python train.py --num_labels=51 --max_precond_dim=1024 --one_sided=false --lr_schedule="linear" --final_lr_fraction=0
Rows from block 8, named by matrix and row number. Rows with one number belong to one neuron. Each number is 500 + 40 x the weight over its row's rms, rounded and kept within 0 to 999. All counts start at 0. Numbers have three digits each. After the name is the row's rms in percent of the matrix's.
# fc1: MLP up (model.blocks.8.mlp.fc1.weight, 480x160), inputs 80-159
# fc2: MLP down (model.blocks.8.mlp.fc2.weight, 160x480, transposed), outputs 80-159
fc1.184 103:477534408557474456505556521519528480449416493488434481468452473527432479524509502568527484513469515570494465517517517487474562507547542503463491482532497514453473465513530488510552539508482503559494468433447488536510554493523576512546560548
fc2.184 083:443589509471490470478505438547503503549444411509481416514458576478461527573507384475482475467493489546479571511488412473580460474507436514510451522556505488510473517488464439440564485526494511404573508478468504477623514465537507493440499503
fc1.185 078:491588458460466525485420483437442499424417514558510462435476475481483561497530493492465509443487488473499503480451470501508474504569588531547470560495547476533515434448495532494469505461449518500570458476554442510572444524544497487509490457
fc2.185 085:542474447471470450423502511488476470496497500464417500565528506520558523517521470481510508533470466534479472462416518483576564485455405505472413490530466459488464507497509516530505436544480473466539535587537555542482493522519457589505441541
fc1.186 078:488555513526536467525468524502561445499478514531560572462500503530530508551494457393505453537495494432566523497507439562447496503489535537473496483536385441521541564494503510524525473479507562470510497550530477501511547594458447492527483442
fc2.186 091:586490498448431516574502485496457454546475520492496500524494490520535525481509530455523506535423560461533479530506459561437565462536412504473457522515494513535446414502496566608536527521541435492486512463557486548542516532511435584495507583
fc1.187 095:464574484439489542502450500520462550533487558596554449505496455488491528539532528580604525478489498418532432484596515489493545524533479463468497522481543552419496434511447476469515506492506539525508530538479538453530529576543441507526454486
fc2.187 099:554559524517453508492524509514538388496480563506509442472456469510565507542482507532516495478515484484548474498392503539490486403500507427504489539475496489515487458519459444498489498518502477498591541450453501521501486467532499469482533471
fc1.188 090:506451479505533549506538418507501535505535517526500431504496533416499501491459501508571476553491489544452507467506487506512539490520485450541492493571502498498450523594522475521569514519519577506474526447496530506491526489534478509498485468
fc2.188 103:544571533429488489523476457517518507534513471454548493512491470478579512520446535480519495412454437551591501508540491501501496468509510444536461459456552481484494475506470493480480540544432454529545507567468408414543533496572569474482519429
fc1.189 117:492492526515502428478514491494531489504449489543463494471482553545468546493542484521524419484548545400536535528435511525521530582532548510468539464433545541495512527504563457546466495452511481553437537521522393486451472437438473454567465429
fc2.189 114:425463462552561430477469475519539585479527503569527474479462477438498528499484427544505521444527597502470528491522532515490552389457546454508492473482536533526508503513508518543493521523494482494479465487453431549361557446517454485487430465
fc1.190 115:483513496468472456423479458544532493500495458516439505512507500560559419575529460478487487521481512454525491489531506390487603499551568480513527531589494545488468521480524453489519512603522480498470528473526526496557446445535474529563498532
fc2.190 103:549525477476496503518504489529535521470579534550498512561471486438498517457515555504497512504483484480489538487509548467491477521484487486551478494511553540458478455471503436538393492495490586505463482485515443519547523522553469472447425519
fc1.191 100:500520418423536529513516597510505419469442529474478542456486499471495477516574445506483496528464421431526506504544580520466472583549560485456512543487513484502563509519514518474480434467420504564510506563473440470530508523478555512456539472
fc2.191 100:538549462464528551525412558487493437538489512520568479489488494514600499587543506545524475463563480568561481508425526528425424541519534497485506500513567483525524488548464430437518476522459465461488483548469456527485571492510489470421530553
fc1.192 117:473480465458518479505485488546441497514576555505536446504559504409493575533463522483475493492519514563514525522498512471502497535529442459460498487495551469482511420561542497474472501455451580482519513490500474554514481425571568539494471452
fc2.192 120:495530486454493578552466497540527505482561541518553479517468579493467435419501562545513394446499549468508466533522480539482505491509483570482490487486455582534488475458462531491496505502513476480523549473467462456452541472630521524441509552
fc1.193 112:506562483574452525573524545491508444511514480477528478500565468531506550508482573480472521492504472574529476506523553523520538471537496553432460437505557489518449493492528565562506500530449502518507481492504495517474485547393467468555480480
fc2.193 118:514496476484517533533453481505441397508481451479464551458440472482471485548417498419535600483523530547477487535492515489446523459496607523492480514470398480535475501459482548490526482392540521547511495527521481466541487478531463520561509453
fc1.194 126:497600503540465502498564481449528522451513474451438459446543553467428492455489463502550500494513431515450559490520477473474447512511542476530584533558570471538518444507575538501485438473530520525483473481465526477508506522503488544550420591
fc2.194 119:474406462506506519441512500527562555485502530464581498485473497525498447464547542499486352547510531455502528422454522478477512472460507489537488493536508515451480501577556502500509494498550524445511494507411481545500509508530505474454481489
fc1.195 092:544517465503497471513543543523494506437537468555600501530484490501485464519460490496467489465517460492516484499502540552457473507536548565465591448493448505528446464469556566476449509520481440461446507533537509505551551480455516539430435482
fc2.195 092:579573489426528584521524500560525514430508516505521442450487453477483488402515502510499496498487521455512467560543478499560558529451470503496474476539558464493500493549480523494503544548504441482494518465510477489466528453488434478556563526
fc1.196 092:495525518427512531602500512502506460526513481570558509491467539487533499496502585515427448497476499533523506517455487475531485427556490593460451483442549520481486466482425472481463529497502593492564484487452510417521473503554517552429496493
fc2.196 088:472514495505477503465474505391497466512503540445493517479480431532456520500478496523500572498527481491488439522535556418429531471416486483412459509473501452505556505482569545520523506455514560567577477497517446568493554571456541472540450534
fc1.197 105:479489501485497568440496500508515478568500540483512476497504453468454519512561468473496528490513440541516512591426435456464443520505505510435518532590454526504473487584448525492524477551469550459470475476510476461540506507481471465471477499
fc2.197 090:514451471536412507527510519515530463535462532501477473520471558518471453489505453511534448495512490550497523526533538529515533581531552488560522448527422552569514417599476461490557528423517495507579497485443480445468515594420463503437491506
fc1.198 095:521520538525474538540411549501578509452514505482486490534432514451501470470514507560413530499462480549443492491458519479427472428500470457518507439577586473477520520531556493489498445422434449446623564469482467544539537503514482548523477495
fc2.198 090:473457486399503477530469415515563506430510496456475475526508474493528491503473538544478539554424461430493406470486505499566481518483539575461500463488505398509487583510541499548437498547486459484621501475492499468542475522488431498554485510
fc1.199 091:503516477471480463564455512531515519524446472542470417541578577450487477488442443498486558499600440537450441505444468518504516499514491441495457499530495605495509463547478572540506487530483541507552499500539533530522524490476564461471489508
fc2.199 091:484480527511462528505604557487503513485483417508595436521490572530494472452493572496505530567505491466501469504466445518516426451524498476458561477569511511496475461524515536420479554433392499487476504445564485506461512499557492554535547477
fc1.200 095:462519471490519541527516490538466457513426461441544473508497513488548507579457506510586481577513527549514522519524543457445493498562455570574498489518542444504504511491545523554579486533535550520523526463531491526529578480463519460476519463
fc2.200 089:427576541585485487462445518416474532458448484437428537479525538559501472521467526519482497563481507445481538457542504446579477490513503459513484443515535518592525522516507402564555551525515517499513461461521562406523492463484508499456570439
fc1.201 112:511474498562523528444507512546462474587509444549447528534451481472446469530531546511460459535485489483494503493516439525490485468470505594599577495457539497513527480490471483508485492525450558502482483551503555474499453571513467500544444539
fc2.201 096:545562517414514501528513510538593464486510505496517424502492380414514506490489526487509491558421529523450540523500552524481531449449565471459565512552504521507526449482468561521477559482502459501469523519537508504517471510532479491507491492
fc1.202 093:535494472551555478510457533494532533509468459541474475525502437520453490450473581544465444525510486450543532464521468490505502478565497489516551548481510505525443419523583425500406472457488502490488472447550490480556521483484458524514425558
fc2.202 094:536487532503577464484518573509578477504520539505562538463469480442484506539483426500560527469475571484452444486483504421489456498473443453531441419592520538453569425481531517495517543472543528509463493486514482440530503485434414495518535542
fc1.203 095:523538452476527478489535470494482414508482562499471453504448594451478389503467478533568500570556553438488509532496477476530507477439427526486563491497508439535486542537581440508546483467533488558520477562509526490575516466454572497538545518
fc2.203 105:643499484459513535518517427511523487547517453488477509492438568423447475496484542512528548583453516468446520512483462480545550533461498426501492473474474503506475493433516420539518448538559472519476505480512447544518453521474487518503552470
fc1.204 096:451548543518460489522563464463409434433533423514553513461487471502538508436474484533526524554547463443509498528549523440496486485508534540492526524469533514482507444451551492450465492590626584447562491478535489419500492493469427545540498524
fc2.204 097:554503464469587483502453492458556532453500522481470507515482475529484475528478423458402422467480613506539447491474540527491520500507547457493559505485495562560549517410527506547513528503468553525474541437473512511466433450527504471500564438
fc1.205 104:533478447491514425440509488521519433420535585521557488480494460454555526470512510506525512511471466483515578529565503514480555547524518502453501444462518453496484510606468478517559546516446488437487438464551589511540484476455516449515486498
fc2.205 105:522483515527628513418491503618534529536556464505518541565528506505530504384507475523500421519451475446532423493464549577481520505411470513431530515527476471549470508495497516491498552465515473549513553418496503468543474543471552463503503424
fc1.206 088:459524506498571468486469436478477447489478505587447530484536585446479537468485548557571565538484405522445466566547489491483489539492619500550514525455462517506504523518433547528504479494428485528487534537494540542557545457489478460483511495
fc2.206 087:535448429498382535512501534497525432511456441509522439505493516468573509456451480520514507559515583471548420525463546464510609478481467455464549439481506507481535502460450510517450509488457539582469522556413483495555554541540516549536521450
fc1.207 091:446488422500489507500479478461487451528611491518567464516557484569501450480492547490450534486501596515560549512479530486539545549490499493511468481494444469445496492537511560485532503549526452449460526503441543498547483468494467484409399536
fc2.207 099:478404484495528552511444521460490480438542446576496457530505475469517463473486497464521507571477536513587468544502542500480554500493531537482539503483476506507528499484478514474577518532483410503438440467515470504487510541522455551490468498
fc1.208 086:490474472529443471514489529479518480448567533509465477478529495525516546427510553579498426467433465429466499484435490586483495461515546576473484527529445510566522460518537466530453520496574479408489499447518574547493544474516507540433521551
fc2.208 094:512586487465499475501421445500494491446504542485594510494523581463563474510463493580429490492514486514539539555511484460495471482494463575473490530498527486488598565522400406542535540499512482482417479525482506493506428453450530522466507525
fc1.209 097:582503507438514493504589477529478496518528484484433439502475534513507506500481495530487450498454486483492440494504477478489550481554576586580500477552478511414446532522441451560491453490463510552468475495440486495537450468561550465480451540
fc2.209 097:514520517494549510604462479472536509499519510470486529523498557490524521472494421502525480408547539528452506498516376530531486472574469446495524506472517556561488496510475479524510517542518434467494468490491527475487516523570469471476512521
fc1.210 106:548520554566482496472470526486532473497470474502494588580453478550545503501466494458536493547505515563547525517564539563490517480488504446552540480456498543490563479552554521449494465487523578524580486507608509432475531460497516487519489501
fc2.210 094:517521501448491476489491494470503438477509538498427536579593504521534489483500491478505553515433514559492497549433453502478541485495447542462418490509525456485499405521480532491515508452480458516443550488419476511514471482470460608459478457
fc1.211 088:526501492501494503446486534455449420565450465529538456542520463508544428445515532383498443477568592479492441480531515472507513471513491520501525481468537440444509422445456523543517525586440508435527503449485514556525529475499597527484522468
fc2.211 084:488509456430449515516442489475520463535517395507516557420463529459519582521466558477514422546484524426563470466437482478562442420479543468515468506513467528485536482496494526532520636476516406454506480522498548469503480463476568530474492455
fc1.212 095:466522448504453564505497488515552415547503521544404483505477519450482549489511480447537447487437497453492420527507503506554476520591412507510371515524522479528449477504493526526522451550497426439450500473534531517477536494520476526529549447
fc2.212 111:437454543469505500422542527472516503497591484564520519513487513502524534534500515543483548420457482499577440519488476534462536484520495523537430480504461464433474514479494503514434548542522497535492501575471495460519460467488551548506501509
fc1.213 097:464486508530478491491478552578482485456488496504520532456468487517501532482495526520434490449523462464483535512482539553525520519528550465466495517553416541487491573434497546553466468520455475426526563515464500488520514495491556521539447590
fc2.213 100:466426515523466442516440530449503515500542512461500518475481526477497467484511533491469575518469498503478571394411523463538548541550405513537501497463465524455561500480494464514479516444476475504537483525595497463538536486543539463465482411
fc1.214 076:534560455488530514535554479523552439468567466479486352509467464486519512536528440476499519542526540489505532418408498439592500533544543505582507543508497529535489473471473586498515533483484557501441468542447527482452531545469512472498509447
fc2.214 078:511457504519507507518473516448489499444450533624505538542547482442497540475538449496520408487500457486499483531434456491528416500470474548505530461503529523504471500537514498560532570481515440468484476517587527522488462505480512478493459482
fc1.215 105:514447514455390457497558488545534439480533465434577480431406489498472515476550455471456508502582504490466465463521520489526496569481565531534532450557527556537538506462512472503524471485468592491519490549498570486546531475472474506541434491
fc2.215 114:512489504479414423552553529511536558425521484446479521483546498562482472514501516505493554484596484470559538414506459548462557505451470499503432508479487528529466491573537513472468460449484538549533495485495444515477526496513564513499529409
fc1.216 094:492499483517482484511451535463522519527446483462466553467481593456507513460549560496528461518476537448492513549564413569501472527489438517467452527438420517537522495570479498471508430519474530482536469582550499439426493485534509466539454502
fc2.216 093:504563546408398514496471527417548568503452511516500547549492517474496537567479493405545420531509475532504510514531497569459458479439529518514489502463465469476460496549543590468567478439546550553441508536543490504510505470486521540450476554
fc1.217 083:479523473544517511457451506486549510538556516499497554484505504498478435486578551525478538477463476438428520515474526545536456561488484616547417462505485506469502451507399507554551532555517469468604532524487429551566533528550520463513561503
fc2.217 090:516510500515558522521491505522430503569459446554600508503511502471471353490462483482507438568537465532448514498480425516477484496438530482468403514468441515566478502502464445492520458511519389508453465540472491521565498545438460542517493492
fc1.218 093:499544549461565488573526436463494478476472464555479511486497514469443528436443444491468513485549476460528476507547503547498450538560508464482530553506463601541500506491561528508465481518491546431451439497410541441513497516485533449495462464
fc2.218 095:599514470536455551497519518505604489500524416545449553485492520558429508546501504533509420468529452456460553450497486449460516527525464518443517497538518474511456514546490499482533461472487509481460399520487509579440512491438517496479458498
fc1.219 095:476595423517477459495475498447512489472549567515522549561478465453413569445534560459548539557566457507572455480479452456486555474555527468501497481487547453540422478513489501565513530532488526506467502481438546569528446519504459469538447451
fc2.219 103:550525540544477572484531560532463522481577490478428551520531591497497479462497549504499493411518481531508475391464474529474511489506453548549533519504502416440498424502524509511512466492472481493601493499507553537488561517529461514503574457
fc1.220 094:501546472480444541480516485580578474528477529501479522539483448502505416517461482514557551505473450513427550539501462476495512496550486537478521424520512539467525467400583433548472430511485412493508509399475437428495549491490517563513615507
fc2.220 092:539433514440465486454512481503444444538464553524495464527503503470505572468502453488506458485490550510515461534551469478545493555551484500484543490579529508488465457460494537457503594461526464490485531525465507504591534480514467503551519614
fc1.221 129:506582542454522486522500463458558486565504412419519529497435484464558504466471463536496487501599486477487529563465498509499573612525447533467458539487524544412480519488477464543447499529468511501510475548465465561508524522447533471454520495
fc2.221 129:459576477416507527596444479426570502546513516486532543483532567534464513524468452524548432526519452461477571506500524482527575499507462530556424502443492535453521502465575539543495548493444472553467475527398496542499542485460510495481468488
fc1.222 083:427542525481467572537535506465554530517491506479512487444518481549508527539503481478484505454492475510500466506584506436473489473567455510485539491480461386531503479471495585408494454566529487535545565474524482473479514482504492532508447520
fc2.222 077:485506443470556529483523426473533499439490541503464541530523430543520447495530462466503496492545529500521453443505488501597475489490502437492505470491490488461507479469574535514463573533428524507473488476526523560495510435544510419435574529
fc1.223 102:456512515449474505547495549390461467428434484545467541477511521418568530516486583483540569469452563572500587517580492480549504452542535542530474456521535497430508524500502478486490526493441576511563471508514536439539526471426445491521529529
fc2.223 090:520518482501432503488582501444489442476432485515515428511515554516532539466502490458441531522541502486455574537572481470543488430488457490456557481517457498497512543463427479552470501532489477570477430529471581461554490495470450554498503544
fc1.224 104:527543536455475459532555535493469446493491466491484428476443501482498599549474494521538443493506534523505572499564477425544485524430517533535534527490609520501476475484526456518565478474490443503535541551519469475528477477500499527503471495
fc2.224 087:434559533460476483498558494520536535511499564498561504550464469518520573483499465517469486556498535410519527497534537469457484485453467544507489514476577531554481466474590504514491479557482504483557485521478446522521453579459471543482474467
fc1.225 105:501545513540497487557431481504511575526507490446593521521486554502436541494485520501495562526534486472519482494466518507512487520524541454481561517504486498505480490501506524521462529542554519467554547455495496529534518486588444615505399505
fc2.225 111:453486492496460552494434536505448426505525508541455545481505487447493558451490417492538560560496553523499525469508431476529488485460409532454517484553521475444472525495502529470511359497437464538477506513529452487627479497442531524554476488
fc1.226 148:531577520465488478429462512511551474505506428472458469550573522545568517526532508468478501485451491479493547530414431490515480485508506475546505456529480487495497474523526487550475512522432505481529537469468504469471486550455500482542513507
fc2.226 162:507443465502460528564518483517493510435500543559538458408504530487506496436466445556454481481558486406517402497581515510507487430549497454393525536536521519537522514495464544465504503466531488532470568510523517550501420444565512571524495518
fc1.227 083:482483449485557385491510491447452495497436491514500521556463477498549465511442448508507505523534566499499462530489544397520511543554508510474444509496541450461473496505513502545507424507524484457546539443592468493540502469479545563534468553
fc2.227 086:467459448443436435511496452541490569458432500472475452538501488560587457516499500524437521475544476505413424460491519510499491522568609537512485528487556476511516506465530563538474537558459493497510492527586425465465489488444568539481450491
fc1.228 099:494515442495464462520491533560425444535561569503539479462520483462485491497476474494454490520479507411412562482469437524549492542528454500447547541519537508512519501488551455568466506515484529423545549510440438406562484510493484476489494544
fc2.228 107:441392457530466466549535505542502488544614480523533490513528435490454486515504501520548472500499499564517564452477462583496509457544478483539478468487510535425464521464544535558484534560514509501481536491589499506519406508545468475517460540
fc1.229 099:509466484548487520502450535487478535619482453565527526531429479474454510542609459442479459477535490511464497530498456498586465471582523488526555541581489480503483448468522492533510477441480505525480475437539439434477518471521500483499497468
fc2.229 088:488456479515534474459515523457459486426497463509497581562521525493468495537416469536480482453495530444529417476470464508496550512510519497483426506504515491446520520457628439540524449519574482504565508544432470493523587500525509486492498589
fc1.230 086:452501498518526484538485482522538460521508490506478472498495470474430439535449502388522530591481541463526488451440489501567556577528530509488479495546477502473516529463515438451458638536538510472555515583523477558541586461491533481466410504
fc2.230 081:493514546547565547465568480496522501556529463494535570514517505486465485489502476462434486507546501501537408542473430570449480492537455521531451499529501501519573459530449509477531476492593465427472440452502477468493511480481544496549480510
fc1.231 089:482542527578549526442481455493504521551507517477449458473477530566531431466507502506512580556408537503523457504417498556481461541502468522516498465499551523478479496538541430551529516525492543461541512539471482533501579480458507453487472519
fc2.231 097:520489530509563444525515499605507561511477386409465564511498452515464467508518479571481428432536467510487454425472455553512500479443433473538521521502438490504525490413522576468419525480543472505497504520481463466517494521509545496558472456
fc1.232 089:486481499550515542481517505524543483546487543542545442503523529548496475428477540505533390577487474477496598429465461447504499473562532441551457508506503481562507471469589513526467543514519537530633509470495514467486468475454453444491514423
fc2.232 084:537509496502480493467598556600488473533456558453538421536541482440484535496531404457533521551483532465523429491473462499505492451463495462498518513485560460561495459493506503502428500510521621508493567461511551506489526508597443546532527455
fc1.233 080:486430507473566525470512531482487475459455508502542547535481437466491501493512475500494528583464540504513503459561592436521491557528579469513471505539512450497515491493558535489502467508477534574501534473428473478538546469435403516432549486
fc2.233 089:508484519522485477513569492498472483438489472458515495470530510566466421471497536458495562482493493477508511482478483538552438459451510521435495535416648429488493522467523468562437479422571468538490535527510537451518483526512517488526488451
fc1.234 075:544560508446462523587458553521532495534532475511463525495496477457494438492516491481505485491456493467465420501502502541484562510598529528565463548490516470511473465474545546540460499531511493530527508536450492512498537502499506493447494455
fc2.234 084:542439534558543483546453518563466465569508538530525451495491562557548535553510540521453465508526549483457553488433616544537531551473479479465480524471464552484474549515475512542525524472480446511463505540476550528480483469415512517527521574
fc1.235 085:556528447498543509537492508494549460567508540487522511597494464551494519425459528488477508524449509384512479572476474481507509550517515535518516502495523573494566490516502501527574594485486544605480481508483459501519480443418524510546551461
fc2.235 083:516496469585545486466546512480540504511460513505551434542474481428422519569450541550539428455532470460511518545450496562506532492518491515504447472520546586509425490437540494524441516478535474546519486473488524542467494447429508529549479481
fc1.236 107:555546430495522534541545484482508571480552512385475497484505518448470541496457523544435462515464548464522516485499529470468576526512552524482582519520479441440491507440502482488457473453468518486562486520426546437545454476504492545481462540
fc2.236 101:501463455411478470540510480420495507478619490503530446519510567439514478509491559517522539523524470456509519459514501416503534500533441448491488502509512502512483503517509526495512462482484516489500453517443408518535498561518550542477474415
fc1.237 089:461566421511537545507481519477503502481501573478545522477486479501467476463510483478582514485482451501509480479530527505484458455482460525478494475431564489528502491487485417523462421529551418515569481572443454508508505539474466450473488463
fc2.237 096:449525529510461519475487556456527465497565418471478460520498442503462458497488545538518451396587461460509502550590472515487526512512466475526546464546515476542491498465486576504435565525491491582426512526481500570449450576511517445515444462
fc1.238 073:457492557553558482477482464473523468474482528476479505461540546518505456595464460504550465553443498480490465451562520486558464553537476543467488454490452571476535528519527467496503567553496554470527503524425490481455515517525513480531445531
fc2.238 083:478456512491521458465518423532572570592482410526496464459451540490446526495539555531519477522524450519491380482464516534394524500492522506558456431480509530494547538490495447469440543500504501526517513433515489524450489470463520497508555482
fc1.239 082:501542429504497488536483478510599585561469485527499462516434430487491487475490483565466555530584441481421583491508509529494458495527550511504506471449477431521542448529565458542473438492533518402497564494485478484505519497455508501562504506
fc2.239 080:532505568493577472538453531464458449515488474505482528468478532484471470455579546588499496487426489474540524495493468476469514496448477460441560552498536503520477416495523483516523515529474532502592532478483514502427444455500453475489461594
fc1.240 080:443487542486402452499546535543542491460537507562505503484506434525505508499440574510509516524493527451454529493526466544448520484496531449504490489482516483475511485487409526486487498502494521506471472517451451524473622523466477486505465502
fc2.240 083:512471547560503504500578544514463565479580504493467577464521547622550471480472478471532494500447444544512492522489533522508568499477522544490534521469556458486510450477514540494452444515580464508514520466541478535561481541480489472469524483
fc1.241 095:493512437403464501558495532488516470496539496429571458468533522550522555534478531528509502605484462476511593479532507577554505495458500472477455457471484497514466428494523487559545510550453550512474500488490525492492455477507462491530556524
fc2.241 091:457464465530427515480523494525477569544477531528467498439559516487467434478494514543527522418471535461522437446535509387475538473531471464519549581458438508540561500547486529584451441453465524494494468520529521468521543470467518443437500502
fc1.242 088:510507550437501501424511527506423503488520521519532533538433538524494488490535563530506472489437513482513550606540484411522544507552393589469534467483465546573511533467492578535504482502411488440444451397525532547448442458533492489515464486
fc2.242 090:546502524498462501479500511524530467591520563505557472481529463522451460450498432555503519494512426495522453469519509560469534531388470453534460535462515519480531510525470527500543428520439517525421499478566496436468491547459545523490514466
fc1.243 088:572432541520454508433538532507520468526593518484490569521473536455466508484505556510474492517415470557485568528519516587473497522534543440473483515570449501450551548506555416464511535504522496463497545461433495544550523523500558543472498475
fc2.243 105:406487479512541453569523501499471513547502487431457474427488530517522476479486553486507554500476510525460504487483478499495448474521515538444461442577502456523488522462483470459539462501488426536504492498521561467514486485511499517534486506
fc1.244 085:522507508524455576474504552467539523564550523478509605455461460502534571489474446540466501482503465479510560430513508531532457463488460517495532515487484465474467495537581482517450477512575503492479509525559435510495450425561505505486474487
fc2.244 089:535471495462530475469499493464444560525457519498434500511557436513553526561518524480486505451479547446490481525495479494547504468580438495466517547553458570581445481563519539484466515514473565584540514537465545430465543509531552474481505587
fc1.245 096:524509432480500529475470528513484486546399547532495493522549521461452483538546438485492467516448509498500501535494491588548493521484588466462452510503508450416496434518467571522572432520495481572506473432546521470521490494538483402497512476
fc2.245 091:583503483472504474465441504492488529527542516502514448472508490492509486612475475502520481477552470541578544459491535462519527489451497468474537483528579551503520501537521452481530569546456461503452441495458535562419473562496520506491491460
fc1.246 099:485475474504461553453491476481562479495509466548468479522497539527525521523554525482514467502476483494542480560467552478543528524540538524502530463511514495532519559512503453486444460521534561496395480479446495468502562461415586496534442441
fc2.246 101:511477456514525482501490461422496509532472557450495576520565487516545504502479486456487561492428518491458609478550481551509502497473511487511478476498510493507483489529531502469504524426476463518457457488475548563485551443563563494488508568
fc1.247 120:532525570482492525522602544544561449491486552449520509418505496546506517518526471503482463435565568431505477519493413466565474513518531482454476551425478496518487460477451432485494467442521525541525446548527500478517440510468523518538485436
fc2.247 115:524573526446433427467517437473528443483437506547540574530433462422440536450551416526479516513530459538530457501525573507485566509496553452511460506515519536544506456496396481464496515562504514512525448490511493536471409427516535532493534446
fc1.248 098:459473453487496523468459494531585460501462515463512450601499543475504473476436552486522542478467532533475533542557492527446454524473462498499534504523491506501483484540571461550490479539444467460591463521519497554507530446516500431490472498
fc2.248 102:461505556436532506484462509490466561438509499480483499511536569456514548472481433453480447552469513534523507486528480501501478514421523489547510522503537505490515548488517456495466434539433543506535498427565476500438515457513565474540520574
fc1.249 104:463515477538503456363509546496526535481478542527526506487496429494472370487535515488475498464514503453526474522427467412496500499494571485518587517507482450435494515515548556538516559551545499443472469442490481466561514508458471544558505526
fc2.249 102:421504475471524503497473546453447494431460555482563543513509506543466502498450472498527462452539493535509548573508451487502506518473505526525511467458522498561409497474484549480525460448468488512507496470594428516433493510491469521497519521
fc1.250 087:517514554439455517494505491570462508483506535502469500449477500512559508534512481571475487500466536497485547534438500528470572505508524555475512549497475509504596488495477491521513508454508518462470440551427554465525384487575438451525513457
fc2.250 092:570503592571520533582544521488485519472526536518580480502552461486453462439523412443528480510466504566497545505525568444464492465530446434473487469529484506471514440473463448402489453490562493495444500414470505590479552521505453575491513477
fc1.251 087:521545470513581561494537535405526452532454471528523484421502577474427541515522553493516542509478440482463523533466510568510470470427498483547477500513435454494514457505484457525475451518489501516516572528540485390504509489503470563496446571
fc2.251 100:548541510496508483548443509588543464444437468471462464480543395546519451497546477494480553452488508391515496495494490482558499455517480572463549471512543486521455482548461527531524519506567466498529544517533491545480563579527507559549501504
fc1.252 092:537565478461498523451450523450485466528548562491492470473456529461546472458556480520535461414493531611509540513498535500480537521575496482493509466484513481484478441517550507462488418542486439513510474539471495449572580519491536457525496558
fc2.252 093:510463498450484609375554517537469523515564508513491470534559450446570455441495529450520536447472463445482523516495554493443524503537514541516489488501497463489513466482548468571469540521512500497559536481503590511518462576451498458464494477
fc1.253 104:433468439512470500551511512441512483520539507454545491527558469563513581450524522567486516512485547455533530401427529529530556563483502469576516489511458489479477505582475497503523443482509475527429565472437545513474499513527519521424486542
fc2.253 101:539491447473464510505534537505500462529543526553488514560521573458512427456490473483519446470431543541561414503529476462462610513532499526473462455502524492515463468485516530513546455561506530496408502474481533472504500492498451503497478473
fc1.254 090:491479503464484486488505515511559509456527608473491535473568520484480534517479472474453595504466525534501512460489524543491544494484518452527488482503565540542513526477504440502446519444521536463434419538567493493509485433461525531501529506
fc2.254 099:455422473568488509543491481418457503568498461541507486526466495503493541476470551551513498466598490543601458489489482527511530540467433506557502502487503563423506486451537476422477471519505476460428462482580427523470487451573568508416441484
fc1.255 119:448583492542439492477501495490463502473503465510482432533554495542531457509495467512447560472498432482493466487485601599478509472521494473434577502521496537438500541524479535522508509525505546552551438431489504495498450465488518417457439473
fc2.255 121:496508563495465574535521420507443544412495498497564547456530493457488534536499449507520598409428483515469544497482466520532541471490462580496476475571527525465443543505531544510522520456505464494529480482553479509446504468501570464434534490
fc1.256 093:433578506479550533453475482505532488507488444503551492465483466532523478521491487487476518540479445468396493475538453492456452533449487487551502516475479480487509552480567517534484554545430487507509584573508553549588469532514517469519581569
fc2.256 088:481449463472456460478489471442407504459471545526456467536472523542482459542503521529481486543479573480511465474486523509528558580498447591499488510555517475517474497514481481499465447501498470505527472477549550460561606516540434488491476504
fc1.257 102:484511536434441518491565548479578520475502614473471518480510491464420545536505564479478463500514433492474486507552519538538541485525459467493544538490528531521525558545529530485536550499561488427461502463390547493486503496485491526485476533
fc2.257 099:448527556526465438513520548570531571489472571433486505501503490541476482448515474567567488504471469535490498466501497551517440502523573469493549498494446508486447489563442510502529549556491545515555512535508494449459570506517538472521538500
fc1.258 094:429542469518544477517476498479531453469502552505487492461469493458501498472494499485514469456474533482479507530507458432442496477534576493520485464504413446449556487564496457475581500510454517468617497481442507440452468542582500520581518566
fc2.258 089:541493596445479558485439460515461497465497439503544484566485446408535489523451513432517478522509568520513448523505478453441507541525502497476458528531568482447522495520465488503581487569461477479544535424460480476478569508553483467486489536
fc1.259 081:567531493472512552519562557487542532551523475430501421501497524491562480443416491490506518493506520460544508489406626460511463495479455516490482479457564498513462564539528505592508515484465507499542445538478517434491476471477537543482499501
fc2.259 077:453478540494506481530511425428502460480460476516484477453579419523462495576489468483537475472544438488503506413513456494505579490489565446510494518541468544495579470457486528470545454608553486509524566487492438561581539539412484472524451441
fc1.260 087:530541442560471521508523506498516505471475497540425510473509487504464560497510585513404417618516522495458484501518530533501490473468538424493474419577517531507460487605502497495440458494555606463490497525485525461464490501491527564481457468
fc2.260 090:521460508460529522527411451527486549437545522514574495503512466546536529493531564536542538509533522543459485453515430562513555427511499520502526494489517533450477510469521579423512450534487539467467453430500508519465480526481521496505549544
fc1.261 096:513515496590527526489526526485505524467460452506546541444558484519503536468580525517413472520495433526564533551516546637434546529548541473494501489534497547498494503501526553538525544451466545528507474434546478488502519434497546488460449527
fc2.261 100:494454465551525548548487464485508514543476559457397593507407510483528526585516535499495527460474468523457532531475514557510503509504538573516477554473428484492473531469520489468460432429519490520425543541542460522576526436443552511450503453
fc1.262 136:513514452492466527521524531465393477538481543519573476576481453457469537517559540476387494438548536484563516563559481404556514511499469507531434535565456476480503481554504574468488488547512518538466516526512461519479468468471547404531490444
fc2.262 120:431497484504570515554493543487455488447442487549589576541489487543441498503586477526509543518484444514440459508480493513522503485469517532508515541534484463508537499488566447515483547521525483515536448495468486483481584483491461474520391433
fc1.263 109:482539479468430472552520562562484533498439471484559518484534400452453531515447443498470533491499521482526417510614517533519551550470488480485477502480433469506459388445447523484557529501515627469480492474485516431508579481473514483460484437
fc2.263 108:522561504443413440412496482589502533515527479529523516524535469479532449499494465531529492554602528413534520502484450499503552480452606525494441525531456518508574459473570502510492457519488476444475464469516505453504426518516555559471493522